From a checkpoint of a small CTC audio transcriber: trained on short made-up English sentences, spoken by a formant synthesiser in many voices.
Rows from block 3 of a small CTC audio transcriber, named by matrix and row number. Rows with one number belong to one neuron. Each number is 50 + 10 x the weight over its row's rms, rounded and kept within 0 to 99. All counts start at 0.
After each neuron's rows are labels from the 100 clips, of 14976, where the neuron reaches its largest size: "strongest on" is what is common among them. Only what is clearly more common there than usual is listed. The data: short made-up English sentences, spoken by a formant synthesiser in many voices. In brackets: how many of the 100.
# u: gMLP up (value half) (model.blocks.3.mixer.u.weight, 384x384), inputs 308-383
# v: gMLP up (gate half) (model.blocks.3.mixer.v.weight, 384x384), inputs 308-383
# out: gMLP down (model.blocks.3.mixer.out.weight, 384x384, transposed), outputs 308-383

u.306:53 58 43 49 65 50 61 64 53 42 39 39 39 51 57 53 50 33 20 45 57 50 40 58 57 68 54 54 61 57 52 38 50 58 42 51 46 46 55 48 68 40 41 35 30 69 46 44 47 54 51 55 37 46 65 41 44 47 50 38 53 38 50 54 36 58 38 54 69 52 34 46 53 74 32 48
v.306:54 67 63 52 43 53 63 48 45 26 36 48 62 52 51 53 32 24 41 46 45 42 44 71 46 56 65 43 46 45 62 51 47 49 36 48 51 67 47 59 46 51 50 45 44 56 54 40 67 51 54 42 62 49 57 51 50 41 52 43 36 40 41 56 69 38 41 49 54 54 41 44 32 49 48 60
out.306:66 64 47 54 46 42 54 56 71 45 56 48 55 56 38 47 47 42 66 33 62 62 57 61 34 39 49 44 55 44 31 57 49 43 52 34 59 50 32 52 49 60 46 37 56 42 45 66 56 62 53 38 56 43 48 44 59 55 46 43 50 54 64 53 66 52 77 54 37 57 45 65 30 42 68 51
strongest on: reverberation (82); /j/ (27)

u.273:44 48 41 47 41 36 72 69 53 56 33 51 62 55 50 53 48 47 21 50 58 52 54 55 66 52 73 55 56 38 69 35 52 70 31 50 43 68 56 51 50 52 32 38 56 51 49 46 50 48 44 36 49 53 58 36 49 58 53 47 46 33 40 46 55 59 54 43 54 54 64 65 44 43 58 46
v.273:40 51 23 48 55 65 58 56 53 61 45 56 60 48 54 61 40 41 42 56 41 44 55 49 53 52 86 56 42 39 44 46 52 59 55 51 46 69 75 44 53 43 48 45 57 48 39 39 52 38 48 54 39 54 46 65 54 31 48 47 48 47 24 59 53 65 35 44 44 51 47 48 58 49 38 59
out.273:39 44 46 41 37 54 55 49 46 52 41 44 43 37 51 54 45 47 27 68 49 52 34 35 64 50 68 52 55 38 68 46 61 67 31 36 42 73 49 42 61 43 41 49 50 52 50 42 34 58 42 40 40 44 62 56 51 58 38 60 34 33 49 52 67 37 54 39 36 39 70 57 62 43 52 58
strongest on: /ɑ/ (64); /ɔ/ (52); number of words: 6 (31); "box" (30)

u.7:39 62 60 46 60 63 37 59 58 34 50 37 46 42 53 56 38 47 42 53 56 43 32 61 48 55 47 40 50 51 54 45 45 46 38 59 48 46 44 57 53 41 38 71 36 31 51 49 62 65 50 38 65 56 66 38 40 47 47 41 55 45 44 64 48 54 44 45 80 45 62 46 47 56 51 47
v.7:54 67 45 49 47 54 57 37 55 39 40 38 42 56 36 45 56 61 40 41 47 32 33 43 53 55 64 37 46 40 64 43 51 52 67 55 46 49 42 48 62 53 50 24 47 36 57 48 70 54 38 59 62 30 61 51 40 52 62 48 60 36 53 53 53 49 51 63 69 52 63 31 43 46 42 56
out.7:28 44 53 44 43 52 36 42 62 59 46 48 55 42 48 62 34 72 41 59 40 46 41 42 74 47 50 61 48 52 65 37 52 50 40 38 36 53 59 49 47 37 41 59 55 48 53 55 36 47 68 49 42 50 66 35 57 51 58 42 44 59 24 44 36 59 43 46 44 59 71 53 56 49 61 62
strongest on: quiet level (78); "was" (30)

u.201:61 52 43 47 62 57 63 66 49 45 54 49 41 58 52 37 54 42 38 45 47 60 60 45 50 61 55 55 60 56 50 53 53 58 50 44 52 54 46 48 41 65 33 51 41 64 39 53 58 40 56 46 58 42 51 58 60 60 34 50 53 33 69 64 34 46 37 42 59 34 33 50 52 49 32 52
v.201:61 51 55 60 49 64 32 39 40 47 43 52 40 34 38 51 45 48 55 46 54 59 56 63 56 59 75 47 58 53 50 62 33 54 37 50 59 54 49 46 42 41 49 52 66 52 52 32 62 41 42 48 48 30 62 51 54 34 50 60 52 52 37 52 51 51 29 56 62 61 36 38 60 60 52 48
out.201:53 46 49 58 41 43 41 59 56 69 55 68 63 39 44 47 43 65 51 51 54 55 44 55 49 56 45 55 45 64 37 43 65 44 59 33 47 54 50 52 57 53 45 52 56 39 48 41 52 53 43 33 60 62 45 30 66 47 44 44 69 53 44 56 60 49 43 34 34 63 48 66 35 25 56 58
strongest on: /aɪ/ (85); /m/ (75); "my" (66); /aʊ/ (48)

u.349:42 49 46 39 39 51 58 61 45 58 51 65 48 52 59 56 34 58 51 46 71 40 57 49 52 47 68 66 63 43 49 48 48 68 52 44 56 71 41 33 60 35 45 58 50 58 44 55 45 36 57 43 46 58 44 61 52 64 43 52 53 43 56 40 40 51 38 61 29 49 57 59 55 28 75 48
v.349:52 43 63 44 53 49 53 47 44 59 49 62 43 48 57 50 58 48 46 44 47 43 34 46 55 62 65 44 43 52 48 53 67 45 68 64 45 59 59 65 51 58 58 56 39 37 32 26 59 46 31 67 54 47 56 57 47 57 48 55 39 48 49 42 60 45 48 62 54 41 52 36 30 34 54 71
out.349:57 52 34 38 57 60 42 39 41 49 50 62 35 44 70 37 48 48 42 56 48 22 41 49 33 48 52 50 68 38 60 49 69 56 46 46 43 34 49 65 53 53 52 57 56 59 51 41 58 57 51 74 45 44 39 51 68 27 51 57 35 48 46 64 59 43 53 38 66 43 53 47 50 51 33 63
strongest on: reverberation (84); /ɔ/ (64); "every" (34)

u.186:57 57 48 59 29 37 67 61 42 41 44 66 60 53 53 62 38 46 47 48 36 37 51 55 43 54 49 44 36 55 34 49 50 60 74 58 49 58 65 58 63 41 58 34 56 67 22 38 57 48 47 52 57 45 51 57 59 53 73 51 59 58 49 47 39 44 49 53 35 37 53 54 60 32 47 58
v.186:49 61 52 72 50 39 47 54 43 52 52 39 48 49 40 54 51 40 50 35 43 29 45 73 37 53 52 45 55 63 44 45 47 45 60 65 46 34 62 47 53 59 57 46 47 47 60 47 64 47 53 72 50 21 54 36 56 39 67 40 57 52 49 53 61 41 41 53 39 62 45 42 52 57 36 60
out.186:58 54 39 68 59 47 58 40 45 40 50 42 45 68 41 57 60 39 51 56 58 39 62 48 42 44 55 44 46 43 47 46 56 40 41 54 51 40 55 43 32 55 40 53 41 52 47 49 31 38 48 66 63 24 62 48 59 46 40 42 38 42 56 55 55 60 64 38 32 52 54 56 52 74 28 56
strongest on: /aɪ/ (92); /m/ (89); "my" (81); /ʌ/ (34)

u.98:46 45 43 50 38 53 44 52 30 42 44 55 49 47 42 43 43 49 46 44 38 43 49 56 43 71 44 51 47 57 53 50 46 53 53 60 71 52 58 56 47 51 59 53 67 64 47 40 56 51 44 61 63 46 35 55 53 39 60 56 51 50 32 80 48 49 57 52 48 58 37 42 32 34 66 42
v.98:57 43 50 70 50 47 63 36 73 45 56 17 42 39 38 44 41 53 56 62 60 55 39 49 50 32 51 46 41 50 59 33 29 42 35 40 51 52 47 55 46 30 33 62 49 39 56 52 64 64 57 37 52 53 64 44 55 65 35 41 69 55 54 64 58 60 57 41 50 47 60 49 49 54 43 52
out.98:58 59 54 61 51 42 43 65 65 54 46 45 53 59 26 45 56 52 47 46 58 52 47 51 63 45 49 63 49 36 56 51 39 52 55 50 60 42 56 41 42 42 42 60 44 40 69 62 52 54 52 43 51 69 58 43 27 54 32 29 73 51 44 60 47 55 46 55 41 60 44 66 49 63 51 58
strongest on: /n/ (86); /dʒ/ (64); /ɔ/ (45); "our" (33)

u.6:38 59 62 47 66 71 44 57 52 33 45 41 53 42 52 59 26 47 36 45 55 48 26 65 42 57 48 48 54 54 68 52 49 45 40 64 57 51 44 64 52 41 38 67 34 38 48 43 62 61 47 46 61 55 65 46 44 38 41 40 52 53 44 59 57 46 31 48 76 39 56 42 53 47 48 51
v.6:53 56 45 50 45 41 42 66 63 30 54 64 54 61 46 34 40 46 48 39 46 54 48 64 38 38 39 61 59 39 43 48 47 62 42 43 57 44 52 50 48 72 50 55 34 50 56 47 63 66 56 45 42 55 53 39 44 49 46 20 51 27 56 43 57 37 53 49 58 37 55 58 53 59 58 55
out.6:27 46 44 42 46 53 35 46 65 59 50 49 59 42 57 59 39 67 38 59 42 52 43 46 73 47 38 59 49 46 61 37 58 52 48 44 39 57 58 51 46 35 46 64 58 46 55 53 36 46 68 54 40 50 63 37 55 51 56 42 45 62 29 44 35 62 46 43 46 54 66 46 61 49 65 64
strongest on: quiet level (62)

u.53:48 47 39 59 40 46 65 75 57 51 50 53 59 67 46 43 42 46 47 45 55 54 58 59 47 45 55 60 37 38 50 41 48 79 34 49 57 67 68 45 44 63 32 51 54 50 70 58 51 62 57 24 56 62 43 56 31 56 52 35 71 33 40 47 60 63 49 26 49 50 63 58 38 56 50 57
v.53:55 60 35 56 41 58 58 47 51 48 46 50 39 61 41 41 53 41 45 45 63 44 56 58 47 42 59 48 57 28 35 54 33 57 56 58 57 53 27 39 57 45 34 42 48 33 34 59 48 56 52 39 49 67 65 44 52 69 50 54 57 43 50 36 49 48 50 48 42 44 53 42 48 49 52 48
out.53:54 57 57 69 40 55 61 37 41 56 31 62 41 40 50 79 44 36 52 52 34 41 58 59 48 58 55 35 44 59 47 41 45 47 53 34 52 49 60 64 60 54 48 39 61 71 39 38 55 41 50 64 41 29 45 56 56 46 58 60 37 57 48 50 50 36 53 66 50 53 33 45 41 41 61 45
strongest on: quiet level (58); /u/ (57)

u.298:53 54 63 49 43 41 60 42 56 49 40 51 57 71 48 55 53 33 30 54 70 62 33 65 41 63 61 45 48 39 48 53 29 59 49 47 64 54 36 42 56 51 40 42 36 54 46 55 54 59 52 42 50 69 52 53 52 57 35 45 36 57 51 43 57 51 61 61 52 35 53 47 38 49 27 47
v.298:47 52 43 50 49 74 59 58 49 42 32 48 56 63 49 53 41 37 35 40 62 49 48 59 21 58 61 64 43 40 45 48 43 57 54 57 65 64 40 47 64 59 42 46 58 53 45 42 74 54 52 41 63 34 60 56 38 56 56 31 61 40 58 64 58 38 44 57 44 38 51 40 38 47 53 51
out.298:46 60 40 52 44 52 33 39 21 54 53 54 47 38 56 63 56 56 54 46 47 49 44 62 60 62 51 59 51 74 38 44 47 55 61 34 58 50 61 34 42 58 69 48 57 60 47 49 56 32 56 65 56 45 63 53 48 51 55 58 51 68 48 47 34 48 31 68 39 57 41 55 58 49 49 43
strongest on: /n/ (95); /b/ (83); /ɑ/ (79); /j/ (70)

u.368:41 40 53 42 51 45 63 60 42 53 44 47 56 62 60 61 45 59 26 65 71 55 39 41 59 44 50 58 52 48 49 46 43 69 32 44 47 74 41 49 59 42 47 54 48 47 50 47 39 52 42 39 42 58 34 39 58 68 41 43 38 65 53 55 43 54 45 58 37 59 55 55 52 66 68 55
v.368:47 46 51 68 46 53 65 46 70 37 47 35 56 45 45 26 53 52 46 52 56 49 55 58 45 29 54 58 56 30 53 32 43 44 36 50 52 57 44 45 58 54 35 49 58 53 57 51 67 56 56 31 45 48 50 52 62 56 40 43 62 22 60 53 66 47 54 37 65 44 65 64 37 53 44 48
out.368:44 53 62 58 39 41 53 67 50 44 39 53 58 56 49 48 73 53 55 51 44 46 43 51 51 49 38 46 41 50 54 49 44 49 65 52 58 35 71 41 51 51 47 53 56 67 30 36 59 43 58 45 42 36 44 63 40 43 50 45 61 52 49 43 27 57 69 57 47 41 59 55 58 42 42 36
strongest on: /n/ (90); /dʒ/ (88); /ɔ/ (75); "orange" (74)

u.175:69 60 58 46 42 38 46 47 51 54 62 44 36 38 61 49 53 52 64 50 65 53 39 43 40 40 47 41 54 51 64 38 52 45 41 39 45 41 33 68 48 54 31 44 53 53 60 56 60 42 65 48 54 47 63 33 55 37 42 38 25 33 58 70 62 47 59 30 66 53 53 63 49 62 51 36
v.175:61 50 56 63 43 36 38 54 51 52 45 61 47 55 54 55 64 39 47 44 64 42 50 53 52 35 51 44 43 32 39 68 64 33 55 63 47 49 40 54 58 53 55 38 61 38 52 49 55 53 38 43 57 34 52 54 34 57 40 54 68 61 66 55 44 58 55 46 52 52 47 59 54 46 38 42
out.175:48 35 56 56 57 45 60 30 50 58 43 57 46 38 49 46 52 51 38 44 55 45 48 62 61 44 49 51 44 66 52 55 49 59 57 61 62 52 49 60 65 48 51 59 42 57 50 40 44 66 54 49 39 53 45 45 48 53 46 53 57 52 43 61 42 48 50 74 47 37 44 40 57 43 56 74
strongest on: quiet level (63); /eɪ/ (59); reverberation (57); muffled (low-pass) (32)

u.354:29 37 51 23 59 44 65 69 64 54 62 58 60 57 63 55 30 64 44 53 55 50 43 41 64 38 47 58 61 35 53 45 45 68 31 46 33 38 48 31 54 43 38 46 26 36 63 53 51 59 56 36 51 71 60 54 41 62 31 40 40 35 39 32 46 51 29 43 55 40 55 63 49 50 56 50
v.354:34 62 58 52 55 37 60 58 52 46 50 72 52 56 61 44 36 47 54 57 54 46 62 41 36 48 44 54 41 48 39 39 55 61 56 59 50 35 51 58 46 78 53 49 50 36 53 53 68 63 64 36 56 59 39 50 42 40 58 41 45 34 29 46 49 41 50 50 44 44 49 60 40 31 53 54
out.354:38 43 49 36 52 60 39 40 55 45 47 50 49 52 63 66 41 60 58 42 46 49 60 50 54 46 38 53 46 53 51 41 53 48 53 39 37 50 50 46 57 61 39 61 56 41 43 70 70 48 51 40 51 36 43 59 38 36 49 27 43 59 41 57 61 50 70 50 53 50 41 45 47 58 57 67
strongest on: /ɑ/ (59); reverberation (53); "not" (29)